{
  "dataset": "made-up road signs on poles",
  "image_size": 32,
  "horizontal_flip": false,
  "translate": 0.06,
  "num_classes": 28,
  "activation": "relu",
  "depths": [2, 3, 3],
  "kernel_size": 3,
  "widths": [160, 272, 480],
  "mixing": "mixup",
  "loss": "cross_entropy",
  "init": "torch_default",
  "optimizer": "soap",
  "beta1": 0.95,
  "one_sided": false
}
Rows from block 2 of a small image classifier, named by matrix and row number. Each number is 128 + 32 x the weight over its row's rms, rounded and kept within 0 to 255. All counts start at 0. Numbers have three digits each.
After each channel's rows are labels from the 100 images, of 14848, where the channel reaches its highest value: "top examples" is what is common among them; "lies over" is the class under the peak. Only what is clearly more common there than usual is listed. The data: made-up road signs on poles. In brackets: how many of the 100.
# c30: last pointwise conv (model.blocks.2.c3.0.weight, 272x272x1x1), inputs 136-271

c30.233:115132178099169157114114107155111095152124159172138080102169115162190119125097115089078113180143103117155149165140135117110161114096169110143123124122126133154154136155115137111092183145096095163017158147201119088091164096141091145116197137103152136120075115118107153090114112124127147119131223136120128113119061086085096137068121029192162171158058168132145105116144112119213167144151112100106068145104125138
top examples: struck through (47); ! (30)
lies over: face (80)

c30.266:124139109090098131115129130122129121216122115126142130051090120134159161069130112126143140165109127132070114208153131047111115125113108123108057190137153148135219141078113113153123150150145112142103100141091132095111136140154075098163104091088165138164174090122187086079069093130145095148151134096173166123111114153088197130105140097150135106126158074121138113118106110112081130149082069140105145166149141124
top examples: crescent (98)
lies over: face (99)

c30.43:098157093163128154187137092135091153187098093151086167185127162086129148166126127143172121101123088118089120172124072138165065116169133175125105117129143119230071173117135106107085130191141164149190128101128177126178130129130189135131118154075120075166115167102164132140142082175136099135142092111127122100192111130154110151144091144112098151091158190124106153138134120159108135040119096103121201142045135133
top examples: 90 (44); 20 (40)
lies over: face (76)

c30.147:085180193113129149162134135145130100111084108124177095126145104085178130116153107144138088185120156115095126102166122142151104155156125101091155113133110083171059113169097114085081102194076153143144083114122089123104085132160156178165093114153062108111117144099188105128105103140104158126194143101095132154135129138156195170187108125087175163184122091097151038116119114091157109157081085135106211122152082106
top examples: crescent (37); Z (27)
lies over: face (98)

c30.1:113124100112073113108200138114118081089134131096152115128128142098134107121095112137158124083114108172126153151106130114109116097165109137148148095149124180091150077147182170149097142179117129143101140121134141144095173105109118062063134126140101095108133114111129159182148115119177112103130111085082100138071114217128127147114187135163131085100143141134090104150124146116150109170072172088149142102192088164
top examples: 90 (68)
lies over: face (83)

c30.74:111156135111108162163106146122198142175143160082088135165109103119131122101132155165149076133120131120137115233101113090109090117132078117143145079108146116170137117107079124117079101120099114121111215107150108089172150115126123132134143119157128099095123176066100122086157142095138192080112160127186105101159126129173141128111145124141043205122107095143136118088172126120120147090111116085180167194120129111
top examples: A (47); struck through (36)
lies over: face (90)

c30.128:101069115125190157110214145163167151156148156158171139125101147119121120108128053151106101134136089154217095135116124127148171208117115148141080122156097153138134095029127142093130181152101172146128064162094095098118103160118101068149098078131106097114095097139121168132115087124162123108109126086152134165149150124136139127064172152104072102208135129159123104180181103123178083098113152110142168117139149109
top examples: A (25)
lies over: face (89)

c30.230:156122087173185122040115153135151131149128135129130114114119098169144104125156102103078125061111160097115144081123190190135156144117117082181121126077148129124164109102128126161119087151114163129079143065092120147165126133137197073098111115155091136102099084145110070139095125133155112181113096172076164164171159132097158153110058121104179111090162101149082203223091176163092101102171126117108154133123084148
top examples: crescent (35); T (29)
lies over: face (100)

c30.63:166157064170132165050091159134141129076094138055167056187061066138101111101147185171145158135174159186141155080138156118178166149168131149136109137138178115156135157125123111169096109123159093137078097154117056142128168155151191178112098076088104123094102181126038102135115144106118100153101184124142072091132156139150093178092138111162194154068111180103074089144098139156084116171121143157078194144103134133
top examples: T (48); Z (35)
lies over: face (93)

c30.176:113143137125125164171083053139133099161128117115145142162089124083120142097159133140129119118111104196134119163110106164137108184158087121091189102066098190144105134155159191128146060133132093134161170070158059218157158141116103123135138105128162160108121155110154103086158149131180149116108118115152213062103186180120205081115190068093155135157108092134164173157095124105102106115080185068164131104067077035
top examples: A (38); ? (26)
lies over: face (64); symbol (34)

c30.24:151136222131068115121134124125105115110154157098129125182084082186144104094144106108094153070141113145130091123129135194087155139130090109073159207045169149105120137161100127114138087129123173161135118170056172098130116156108115162205080140138161145132087109134131211117162129099075100091133126146150103075127095127142095107136126160121186102084110128121118149124134142100103089116124125110120137105119205127
top examples: 10 (26)
lies over: face (94)

c30.65:184103085136116084094102166165114087097116133120131131095135115160150093147129112176101059101115141137138102111195210130079148117114132177120090138115129149144120161138126142132092158059155067092125108138159077115111116106134154166158180099148163163171120100121120119130079132146105121101090137113100194161172132140172206154124164136100197135088154109209170129087093149104134159129133121137126091149150179100
top examples: arrow left (60)
lies over: face (80)

c30.232:175184155146132102103141146090058118145100139216129096124122131184095123108084161169127141108150152129097076135122112141136121155130126152163140111066146144073197098106100193122132111138043150203135122140112118102177227102095119128136087104111117172204134126127142096148126113084144122134112141156135153153112175170144111123164068124096154152101148146190155125192134141119104146103137161126114106098091119179
top examples: ? (47)
lies over: face (99)

c30.36:196116077105122112151186163093133098139124143095125086181077119142103153087124209126067138083167130105126134145103071185117150146182122179119064143066175104166138107191112120084135144086098157182129124147125141120135053130105138116168110161091093156146122116107116142095150106135155099085113101113126088108152085204111143125128136144159133100105168211101117142134139125131145117131168110091122174134106141127
top examples: bar (27)
lies over: face (67); symbol (33)

c30.37:138166115169161165096158155107112196178124092150117128167133151170136165100217104161125140152091089168168082109085153133161066125117158179097140092154119115111087179063071092183150152177154154154093170110097121128116159111165193197139077117110088092152126097106119117133156102118086154196144157103172135150144171129128076075084088124114108148095074138135147143143084143129151138132133102130206195155140159108
top examples: T (36)
lies over: face (79)

c30.228:138092121131115164154123119124092065110175084172102163084097119162155115116143116131141121121089141100091105116101142160181168140171122118165148115159128120113147135134118115140166123079084194151122174138156148103168123192150153185157164149145130138100085127180077107158112101136115145138111171165122155146145130104170124140131078144129151148088131111134113125174107111120167153109151173164098066227118094147
top examples: struck through (33); A (29)
lies over: face (68); symbol (32)

c30.152:122131200102112111114159121132143158136127112137128093156160127087152127108152151128152100070128148127119180123139091129069117111141172144136115125131131099058102132158183177128168221127165084119080170108170156133096132170166096089128156196051076105159149147128127103136071151138114104123139101141145117133116122129075133083105126127190130144157139139129143124108155110122063131145125113076171094067127120117
top examples: bar (30)
lies over: face (94)

c30.75:151111127166078118146130053073120105090152073105155153146128104092118182118143147133136120106150118135130142169138054122167112098131128100159190085153116137186173116113141171166160065160109165154178155153069067188125178124095191153139076088055101172069170165140168068057125130117095162147114194112105147075088139175098110155185144126144137121116112142136061127096149132135086096115060101145143130114100095149
top examples: ! (46)
lies over: face (97)

c30.119:050142167068136142149136106132126158172187165209076109095094113116139140109070116160124109160109090172171095176196074096104139102128112162111183110136144119121096107120150102120116068161133076126125103108156103120103098142095118060116099175109123180120182134142083117080147151102149131147082132159176144111110195167076110097091111123147113106154130083173129121092145111140151112161170136050152142106141116076
top examples: 10 (27)
lies over: face (72); symbol (26)

c30.243:159095118095089139140118145090172137082112105151111054189144067114128119106151148137098113124124172162160140101102176202140147161133127143159165193171120177176098118114088118137112096086126133131148200136148069164103174108124162108139120126154255114125113122105149152218109152162111167152143137122100158125129123095137155121149065155166165146111099138091178073136116093163080141110207157110156126101087115097
top examples: triangle sign (93); arrow right (38)
lies over: symbol (55)

c30.241:107118123152091100029148155073090159137120061160144109141112117120144195106167092148106111130183102098108124122113153149109153105124155138097204140175127184161181151148115117110115100158159206140113112118107128115131165163108119198131151072160091082203098128112086099180133114140144121137128173159081082153116104147099082132140160136110155120139206119195161106142121112110106141116078079114174058110131165173
top examples: E (36)
lies over: face (93)

c30.238:062136143138144091175122113160094141114114149079156105172220131095114120184100109111123126098149130142139108121166095120118152130106092144082126134147172169085138184139142141147159096157138124106139154078143123155145131110146113161115114135087129127132102115100108085087180126151075071134150080155160133150101086151136106150156160111198162071110122198116142082142092122099121100086117156091171094135133106134
top examples: 90 (33)
lies over: face (84)

c30.256:153129110178085090201141127078134137141121134165108093176125146130084126109172108172126124118127041110083119201112105136150143167125174148105142083051093129197110168124111088133161154098101137101147101158132139104122154144155139088125224139097086149167102122107176149156067167139043081220081206153112178176165155134111129150142114111178134122127139133151150142105050196067121111103119141131067116136122124113
top examples: % (38)
lies over: face (67); symbol (32)

c30.114:108113164099121123078125099124174133153123127148069146160132189136142084134102193149105112118164107136177177117154131128148073122144159135146172154145115115089122139094164106088186105199083114124140157149131137130109151104120169108154137109088096193131145127110092090108137173105083152152081104149127152104102130194135188113152139098083145141131129158110103113129126140118122106190173157057128099156128185085
top examples: bar (32); arrow left (25)
lies over: face (95)

c30.86:121064123123103101111157166122158108116155130159138119145129097140109168158167098116104169186174111117078159076134110138123135048152145093129200161104119086143102113143133158104093106163101151104107081155112151166178067115193117131148154111099146112139171136135138143046097104089136099255066169072204206142133102154141137100130140206170100086162137160246178059198121134110157136155090128066183138077118127147
top examples: cross (88)
lies over: symbol (93)

c30.227:115121124121110127125151177152088156187115095146140135169128203123126114159175122125124112107153101090190116055102113182089084108128157121114172117095131177108104133115168120136147201086154075147162097116146108058113156160092095100135100086121132089100050188143109061127116104121190116073099091091127140115151108134093126133133131132055110084125090096085156118105150109179142092186162114123115131118126132155
top examples: pentagon sign (43); struck through (40)
lies over: face (89)

c30.61:149107130092083136165076160076187133085138126176199153146111122139072179096083095144120147165093089159096145146135171174170146064095189149127110150125162165111093105091130105132126126109133178154139146103068090099093167145146180131097177139172151096103145132120089116124094102100062123128057131153108047126100151128123064132129176160183122058140135095182171106093120151112123139146109172126134156129112119109
top examples: ? (27)
lies over: face (93)

c30.70:147112125065129170124089166105139113136157107179164231052156156129134131099142137115121077086157127126087130120128096124100101128115142116140113078108161117070115109125108131094108111096084138161099168153100139135129148084149116150174150135139104116108135103114175115111186127073099145107109156152097113123160117140096109111129121181094086143104160101031091100120152128114108102096109155164111134120099125150
top examples: A (25); star (25)
lies over: rim (41)

c30.106:046109119120165192161160141111156098134174176168129078189113155140194060143143193139136182130044186117121177131137053097137142111131097163153127140095139096177167170152115146094135148129128148104122140137120184081121145123136090101158133077052130188120150096122148157128125121116112122094109122089148096129119084127092137078123151122079090086139157120066129131160127122078057158141152128128142123180157123126
top examples: 90 (39)
lies over: face (85)

c30.162:115104121120084139149173126092132137135092157146183096211162141145119134113110088114079108083130091108147118174151185137123091134164138093125145106117124110137119162083130225111135142142161131151146138137122082158128106051131116097091134094150119152114200138153167117081163127139128107137111095134167121129159122216133122184162127096125135111136088146136154125109050146180137117099139079070122122150069089158
top examples: crescent (47)
lies over: face (96)

c30.138:135130126159190150144147090163131153137135162107110151143156137080124127233089124190150189159170093120141164153144134111157117105118176152155215111125144122135207153143126142119115140097112121066128104106135123163152197152136142118141164153136123094172100214126114112137092174149146094100208131125080106072142086130108135110134131096093098110143098114178163153158138087115132194106136137158132150104156130105
top examples: ! (36); arrow right (27)
lies over: face (89)

c30.118:142148115153158124127111106129128101117094080157159200166120133116142163143134107153128115163134153107110142091115152088119138118056106153132110097143198160066112106111177157100131125106128107207121142158127127074162099120103183125154134128120131155156124143091135120091117115087077070119147136165185141162123155163142121106094115153140115102128202089199132108124164132143127105100119172085151096160136116103
top examples: T (29)
lies over: face (80)

c30.168:122145133101099058109130125102144107111163181093124115105175085138104153120169133162162114096139121124165136144145144137135135104163078122105109147139112137157146116121060087145141154069174136125156163102102146119076182152133137173160157125094164163110086150158109183167202160146137218119138098196093081127066144167123083184176189148192084099087155149085126158085094144172157129164102120128126162155067102125
top examples: bar (31)
lies over: face (64); symbol (33)

c30.191:164109104115116095132130109161110121116172189100117097120148180096092161127170112079097095102130164150142105093134182136180138186087137149134078093129073144078116137140086096198128127160137117125124093121123116145128185105089179096192104091111125130153058246106145119128141161117141119129071116142124141109058154153182110101135114074146146155086152110192139082125125151128155107183132139090140098162110135139
top examples: ! (44); ? (39)
lies over: face (98)

c30.117:197204118075124099156110151106169114106156096146112130115152125114162116088095161135135108131070146121136087182164096030131129142177132103143165104083088125128106092105134122121069157114150087144092172096183082117106138149120140110158178133099129115116189149161105156094148112122137133114117117162195110089104102171094049134115112101130186127147161089121133094096167088202195068189142088086134158119206090186
top examples: pentagon sign (44); 70 (31)
lies over: face (97)

c30.148:143119140116203093144140142094094137088088146154144174078134152073113065122121171129088165094066115110145120129198179082093185067107127135125134163092101137146166068092096179124171105157112145087154169120174128114153133110078134083128129148178101093095104133088106147120115134103145189067133205160112094118174149051165127179140122176101132171108152177137137073158083098102142178051107157122085127096215155139
top examples: triangle sign (80); ! (49)
lies over: face (97)

c30.55:139113150079082151101153101144122168095142119106140149152156091153151088170106142112131091129132101173127152094133102124132095121082154161146107134155092127124155131182133136114149074157113142050093159104104193177111198121093219059112126159126237167126108146112112102203091089138066134112083148129119122122128119130108128155155120166195129197121148124184187096107109123143121124072122126105158096108136154107
top examples: triangle sign (48); arrow right (42); bar (39)
lies over: symbol (59)

c30.35:107111113139144090099102119100128175178150120095156086112113202131143134135091094137122040116113186170124148165071145113178106174127123113097122165118081153164118155100158127114161104132170122130129193226178199134108118144092106209091144090094134116078127119126119165138194089144114120094075125117144116122070127115154172114101158081207154131092140055128126089093059080144153128101135077162107160122081134167
top examples: % (25)
lies over: face (64); symbol (36)

c30.91:199051173138109137143152131099141185094136156141088078078158140112151108157130059097090098141091128121110113223100075197171122157112107109121102150130083129157146128166162117119079098112085126120118139090203178152111106086146126109161187119119127121123175128141082155100195132143171101096113113173091124109081138130100108144152151144124126131077142129200128135078151167128098128138087108126133107094130109033
top examples: cross (26)
lies over: face (71); symbol (26)

c30.21:135082156090138150161139128125109100118166134126126109137142139095159126132145142142121151159107144135146087081087137138150091219187107099050123115148130102148103116151107158173164132118119117142123095113146173136120159149131150053119122148102158124116182116167166097100045164087140152154131103142132149130123118199115138105162113081185091087194174107111178125092130191083179079193099127050160120162103152176
top examples: bar (47); circle sign (41)
lies over: symbol (54)

c30.98:154132154092129070178110058104165145176144068168141135149125111167118113100083146113155140116130088089119119152121088085140134164131152076116094104094181092116111169145138120117121153128129080127120128088133125138094170138157149085133166148140134181184141106190135131156104124171147160144128175122168173118118091131127154080166108140173172108192104132100100150095121166137164132140146168081133161113069140144
top examples: A (36)
lies over: face (65); symbol (35)

c30.171:116148152111070152106104157113141058180099136051107139147098112140145092054137124118123088188187136141147076157144123108086124149068148142091117102096101182131116101117137125179107154079097092138161161133167127142123135137160078096223082129098167166133104153126098100093104151135163188117162140094126126089109144102145153100143163092135059135170119140103091136088114115112114153109126117074186153146082144119
top examples: ! (26)
lies over: face (87)

c30.166:075088108138176194121118148117158133102106192114131151096112116107110155135184122131096141206113116139112188106080083099141103073080143092146159105110098197142141068125077145181123079175153145155071167127143117110072142144097122144203139159133143104088148135122139164106166140124157142164182157081130120124107104131182117102114183089096118088162120118106203093114111110199225093078095142106144120104134098055
top examples: & (37)
lies over: face (78)

c30.268:104098127098141102189123107117134159137115129130068152150134141134110087132161108103144103106178147157116110139127116132141158160139118188188096124124107215143155106133130118134072102173089172123182136092193099182143097130090171116153156148097166189097135102113142173132070124170077192107145139124092129065118075162144107123138128120098098155182138187139105108193084110069147151128057155129158206107132103160
top examples: triangle sign (83); arrow up (29)
lies over: face (68); symbol (32)

c30.15:086098126119145160097147135165187142132159156164116196120139113136167101145114157143064136128104141139141117092175155156098137098103114094127099132135135100118162121164142121091121112128080104107116116123095112130141133141085124147170146161094066138165109113091137193106152150125132143099161175133082174129136098059186159160110080192121163166127101104125103132119120107153160149109155166167129053138121145125
top examples: square sign (51)
lies over: face (70)

c30.264:164147146170125173118107058105143121096123099126157076204108123098118165109107067151151095060149147132136108161083163180164132113122134147172161124089201136119099186139132119084154111082149222167098130109126147109104096096124175142109107106186167144090094122176128073114138117136150069095081143149128095138097108144127127184127146145115088130091111109152120101159118126144138091141157198221125065103154149111
top examples: ring (89)
lies over: symbol (59)

c30.18:185168108157079081187114119100149079164094153125173169182122143085083166108119046085148136086103166086151153153101106163119094117103141134111160111121138165075142106119107089116096088182112153173116182108115125148110117084128139115122121133139151167117132124099053131090085110133082118134104126135108141133121134172179141131143126108144053152111171098137147043110102123098200147107100100079042124167091135074
top examples: ring (52); crescent (35)
lies over: face (79)

c30.68:102129156150070131149062123133095099144162120136099162116113121110117138140117152118120076172133151130152155117119043115129130094139124161087121079122071138155101070106097084045058118155149094134074157117092111127178118128098140196204077095139077142173161096093146078102137114196106112135123138146116131087062173141077116138174087118128160135153181051130125201122133128142145076128096110105108110120106109148
top examples: & (40)
lies over: face (97)

c30.201:160105097114121088092104180118053117167101150146167159170157115142169166118129125145096094113160092142160063124146194191140139104106126093103066122090129116131195132110099151158126048087097075131118225130100094118146087109109182135149131087154122117190141118144183028109132124086070094074151120138189092092168136162102090142152134166135142166143156105196108092196112133049122083098115083131072084102134122138
top examples: crescent (95)
lies over: face (100)

c30.271:128158124151152143140177101120078075120139127131140149130117156138117174149100183152149154217118112119100083144101145095119149109100178146138171155057081126134139118155136136087140136069148142123105198127115069100151136094180128103104161111139117161107142148151165113119113100185106145142089171183137093161163172095139056213102164182097152157095125186185198150133113075092120090086068103164125064105134205100
top examples: % (30); 70 (26)
lies over: face (89)

c30.27:107214118142082109106059056147139095157127138083086154141143126111176154157116097140155153155102131142105119190123106125159102098163117108141106116076139172146144146186171156155190161183124098130151163118100105130174200131110129149087169174121122149145115129104147078156091146133170092122108144108181146119172151125170199090139115077163103131113146124117160150127178049097150131099052097083115178151098091116
top examples: ? (59); circle sign (40); ! (35)
lies over: face (94)

c30.157:090083162128078074205101132110165148133086118137186155184082099041158152172092112126121093150089185180127169140130082134137110158061122102183166191139125144131152123095080115121147073139047089118104146103157106115123129185179157133130095161195162111134110067125109016095132123099181143188161154098154165091123098136106139095163135101129169142163190083176101138089154111147101141109166146112162116089144048136
top examples: & (44)
lies over: face (95)

c30.97:137096145104093147120108138146151167185114126107106076151159152137170112090141142141095136111130092160087108048095127108092133151061142154136114127072083092157112119147130110187114166099126097163118077123146133066119140144141007080155098147113115159071107141124064183106131102086110107131143107151148162144113085094194153166139039109113092122147086156076068081084173119111051132155129140217150050122104103143
top examples: square sign (46)
lies over: face (82)

c30.246:126148096146157151053099026107145141067140105118098084091133100134138158128085131147128126150157099152126130146155110158118138105177153129086113112146150113106126191088130133112152145171112082129139153163096164160140154154085126174123151131089102176163137132179097077149174084254130208103104102133098096088108128119117130170114161112141068144063160143148127107100106164091149088079134120114105156159153233157
top examples: 90 (53)
lies over: face (68); symbol (32)

c30.90:107111087126159128107119097133183122121127134102144125118095094161093160108205109134172135151168099109132138079235145118096145131112117174135106104121123125119166112143192165131163114167208136115099151145133078125075112150122100113122123117063116147078129137152129107115099121122152116138168151112160146082180145161113129130092171115160131087190152087152060110138153141117140088113114086124122140085131151126
top examples: arrow left (41)
lies over: face (75)

c30.248:135065139104098088095163133088150202176137093178166068121131146120138090114099099101126147074120151125141098066115105138132126159100127167097177093244126139141101139120123161140131150048110180122108119154072130109157199135140139167089158188153162139146099073168119115148115164074171146125148109113153135198087141138108104093140079162145156138134124169167178094136162102163135122147160151084144154137139127173
top examples: bar (37)
lies over: face (67); symbol (30)

c30.154:090113132108122135170141080118106115118244105155100116070101113106078133135128131149050146148109136128083124090126167112121129101110210144193115092172082093132158137104158145158150069095125135163175101151093158143131219088126152064095079158114144173082141132120110123126137097169098164129162095137125148135169147120213146182171178081116136148119140095186113161124216131109157133109137092109157084140094167186
top examples: struck through (62); bar (26)
lies over: face (73)

c30.215:098099097115108164188137163147130124137057178108086110120178152181134139128121126154096110118166112110128138091179165082094059113126178166160096153197127045093108138133125136150132180166122141127176085127127139122173130107180111147101113137105182125148130131099152126222115105169142125158139107180047147096130156161143167105130147135153119093169142115102144111142164082107184162110151112130139136085137113181
top examples: square sign (46)
lies over: face (83)

c30.72:104119133071135141136146103124158139156086082114125166146120094167099147077117109125139094113170127124093129168158086118070123108123156133102108117107133142133112122116127104128109142134164134106113194099097142079115122087112106159147112115123179112107092096085121103100206075113137178095128105098113089184134129151157126151184059117161102109130092163109130090095153183164163159142164135143174095205009152184
top examples: 90 (50); 50 (28)
lies over: symbol (53)

c30.40:204117140112110151196140102087149092098111155133143160192111124162168138111105080172118119113138109145170077125117125178181178101166150139082102121089088137098120114153152150119132171090127154181158157053080085177173120136110170170122146101165192166095132106131116112133127084123164124127166162135117133133124127084079139116164140092136126112175169120142132151144134173114128178124168131118138064118096119089
top examples: ? (26)
lies over: face (87)

c30.44:157154163153182161166135127113045170148056147127145158123146127164143171112145082125076129125142128165096129185112186108184123135104123130141165152108118094102144091106171158172084147169118082063189128102150066151114169109053126141176142102143122096161106133097125142139152091141087199100136199156128154097151159126151166173118170091059174156205132179165105079167092115135145118098130162197127132159166093097
top examples: pentagon sign (41); ! (36)
lies over: face (98)

c30.28:151063177096151200170129091087115100071033137087120185195114149120160112178086126129110103186144110142101162097123095109174140110077145139109152066156140126074072110159098110094145169143114156142118111086154194118144133144126146128158178130108115128124116163102108161173177112088176120117126136095138127080105124109116174180143157107180149123170151173197123185155149112135170100170173131171072107115147175185
top examples: pentagon sign (42); struck through (41)
lies over: face (69); symbol (28)

c30.218:138078142168119114112111123153115161115153091080145127125076141078138119132123141161179160138204160160132094106077183134174065112122177117056127082131135134083152171165121113101097160141182096118215125099072179103142122133112193082131116117157072085148179145165244115160120091128140134129092113137118109149148106131092112101132133103210100126113123101114133119096097166099123220168134140136129107132155134068
top examples: triangle sign (100)
lies over: face (100)

c30.41:112159092119117121156130096136051124109092118135100112097117146137131149077152116139141138106121115106114116144150167133143120145120120078118145102100145091158140160146109110114100108082114084122093131119111122153109147153145138165163176152079116084115118090110068089178143131190154160195103045140125202137128098166127145160203167113084152129156197128146181157102142184156135154119106149105138099125090168082
top examples: 90 (29)
lies over: face (86)